A small multi-label image tagger, trained from scratch: arch convnext_v2, 6.9 epochs.
Rows from block 3 of a small multi-label image tagger, named by matrix and row number. Rows with one number within an expert belong to one neuron, the router's apart. Each number is 500 + 40 x the weight over its row's rms, rounded and kept within 0 to 999. All counts start at 0. Numbers have three digits each.
Before each expert's rows are labels from the 100 images, of 14848, where the router gives the expert most weight on average: "strongest on" is what is common among them. Only what is clearly more common there than usual is listed. The data: pen-drawn characters of a made-up script with 800 signs. In brackets: how many of the 100.
# router: router (model.blocks.3.mlp.router.weight, 16x128, trained with AdamW), inputs 0-127
# up: expert up (model.blocks.3.mlp.up, 16x128x128), inputs 0-127
# down: expert down (model.blocks.3.mlp.down, 16x128x128, transposed), outputs 0-127

# expert 13
strongest on: thin pen (99)
router.13:458520548522459504553470513428452564490524488521463535475519542504560525438543426447542495459533503437550437505460480452536481539514479440538539523570501495552488557439494526548547453477516490502494476488512543456564527525482551517441472526508439567479428573529434403457511484475537546477449536466475528498472515442519482455534570444545442448496504520447492509514477433450485542514461
up.0:514539535545508537452547466478516547534553507429526528478447485449481484499497542529510517479475549467516521534456502479615483430403525514536552443581508501545487520478523492473533531430558502542489493468489510501550521513471437547510402511517497528482462533496451526496478586558481487450499516520497499433442508512496539430525540486480471420472468444469569472629463488479466463510533
down.0:450511445418493441485534460550557488515492533488539495473388472533526506519608492508517456438513551458518555468502590516539489443480510538526541514491479499489426487479458446420477474421526458550500481531509443564457543529497471520478571474529524476476554452536526532504496502469495584486480431477505487539515425473495503532508524456469456519488409472584546509474520475499461506563511
up.1:459541492495432473512484495518524526479417502450536547490572540461492496434569497474491475516497439455499523543541603449450503525437411466537518526506437452471498499516488523464543474558501533508550500457518473457406510520480538495519553516447428524456448521527501503583571444478470523479497517549514523543493549473439530481568493498512531577542441569474528501461470552538520500577489
down.1:614533504483582486560550439552512502496486490571547556471490544531511483540522441495443545489477469474507491510526484459513526534514523486532474506539469450566585467529515555480540495542517549467565544459572462493510427465497497570530429475516524475524504414500440541553527527508537480542517470558535514565534506543582509472540455442487449492516477484428545492519551523466432501527456

# expert 1
strongest on: thick pen (92)
router.1:498444494445522499436486538564466509502552560559503513485561494559508441554505533495521538509502524530464455507515522549547506543521594501471526421403439546537459512520543497528509534525489493464496511480518460521478415437507505527579542474545534508542435456487551477496553528557502473575503574452545556492507426527500539558592507538541517464500463467434496475500502538480563540472463
up.0:429541617495489478455509519568495459452517572526554521498463495539517460444474561468514460513489522465479475528490531475584512480460489534554543453447498480446476434440488509548446488491511473552450483503419511513542562496522501473503403465485487464514504572544509471510481517515560400470522457480572412518576523529557499529497494563472513473519483533489538505525514531551517440438523
down.0:549452482512504521492544442529548538594478461509559526481480509546480402465485516511393518554498531495554524431550529531505470394561457506496464557508471482534521588543462531451504547528516436521496485558446493497514435547493531484546462427505466467544510469512498531536460504490418510523544520524495448508479593506492511503417526493517544494524481506447509440486496519531526505462415
up.1:531427493445476540484529461484513501481529467487620524480483589498496484495484421500524516524461484428443553505450523516419409505505515513543539497510475500433474520536489476543488448526487501528516482534448399458503433559514435571528553493500464554490521476508514476481460513420536499482457473510538533573473472456503487472561537462519509476530573510432480531497517466493549538589563
down.1:507479603497450422520531457605455511483552562552489500424533529544498476503521470549445530481480539472482458545380478492586470547448509503534507525470476556465518530548522508513483433494520537466465547416523565473533543508407499554492527463564497490451506508469476546510550492444464467522528490500540550501536490548462492563522493486546490502546516430470502530456550503514537515518542

# expert 6
strongest on: dark on light (93); one stroke (60); only straight strokes (51)
router.6:438493480518570519477520461475510462545446493504499511592537479481499514449533489475558516492561471519538485556587475464464522503481440499500493505499530477427476547470520471532518451514505591565545473497496453460424522531533568499518482493521427537470507514497446575530502539521474499436497533520473458461538409448529500475500477482563432551464512592522554511468551466501578426415495
up.12:511490487501568538488492504522466507495479469537472570527516532537453523438472460454493460490530428521498494516564531563510478541425443451428478483542483513478478436506506489437468503444343478476501482475464493503522500505456463500525488508538516512489428568535435549431462450578481448466541498464485436516443476534511567461530456508530473571455515530487557491449499483436563453514539
down.12:555474517471503449513491499467471509568506458482536588444522563463536511494499438520494572461483479503542486535485521501402411480463505478515503414482492501532489493492494581422484543539449464498545485543501511518549400508472489517578465487462458517487453450553552496547505475547485431478497498450455455455516485553453524613541495493522561439447443470505518567484533554514480504484504
up.13:489510522561446464480508483458536453525438460512508494494494504437472518477497463477510485457468516499580450445489510603493508438536469496466445493543520518472544531539476494541466478494524512530512448482455389558430430498473562549492467547496518431567477456553486510540480545480501498452422602459551497509506550454550530489537558607500518508528555540531482516531511519491529478431443
down.13:442499465493504576453450531494453431458456497537529452518468457494558535471444474512542541493490389458495421554449477448508504537497479499499460458522423502472494523500469501466512516482507476515607544512517454523468560515495471454514459487567523501453606508556505495563452481508579532437500529482508552519447433525496436450510426512446498504499502502532563428516536534556523487478525

# expert 12
strongest on: dark on light (100); thin pen (82)
router.12:506563583500503523545579511421544529536543486474477520474488505513530527427412500509488510496445490508447548479529533475485559480470522449474513528475432546571607473461531511522540512449512484493557488475510575462575539537512493526446440515579522504460529453543489432454489466468553492517488470562417502489479475522543482461417453475553525468477526545534484567465494521563540516501520
up.0:488504457517527479507516504423583442577534496487515523546489446492506536515495480502521502465480529505484534509513571458529514512423494507401416489520554426584473442427519503499478501448453549480497480460537411483528479521558440456520457508502497455457463455442489478482515558457491523558569512510563473486549515505486598522439573470532483450487519528543502529553453459568503489531540
down.0:576495436540458549471537552513502525532454478536491525528459463571521584456496446446529490490510567500588501481478522514505477533537514380447477488566452486495525507481535508478491558535580490453447461522505453535467477544504508444582482486493465478473531603489512531522533525492510553596515468491544475534519522433543501495482409548464508497492571488523514499528469545523521579500467
up.1:534478523443438545478479497511484553510464447503447511471539563455519527458443469564486486512479487543511552504515463458586464469532443486522528447524530511549488525543486504504577497444525538481447419455459558503516482469491515518518565560479502526603465503505575525482512474479526528525564394501500485539466448493481487463529501502512499530470372551475444486512454502504456411579512
down.1:467499467604474497475517548523499601464459525427493406479541475528430479448487499523541552516426522476509512576505514489458532439466469472543437479484429424526550459508514470491479481487520485533534549449500481467485485528453503524477483499465510412482499560528462533506535478539496478415534544512464554544532580496472507457462474511514492441533576497617521501492500464479506481546439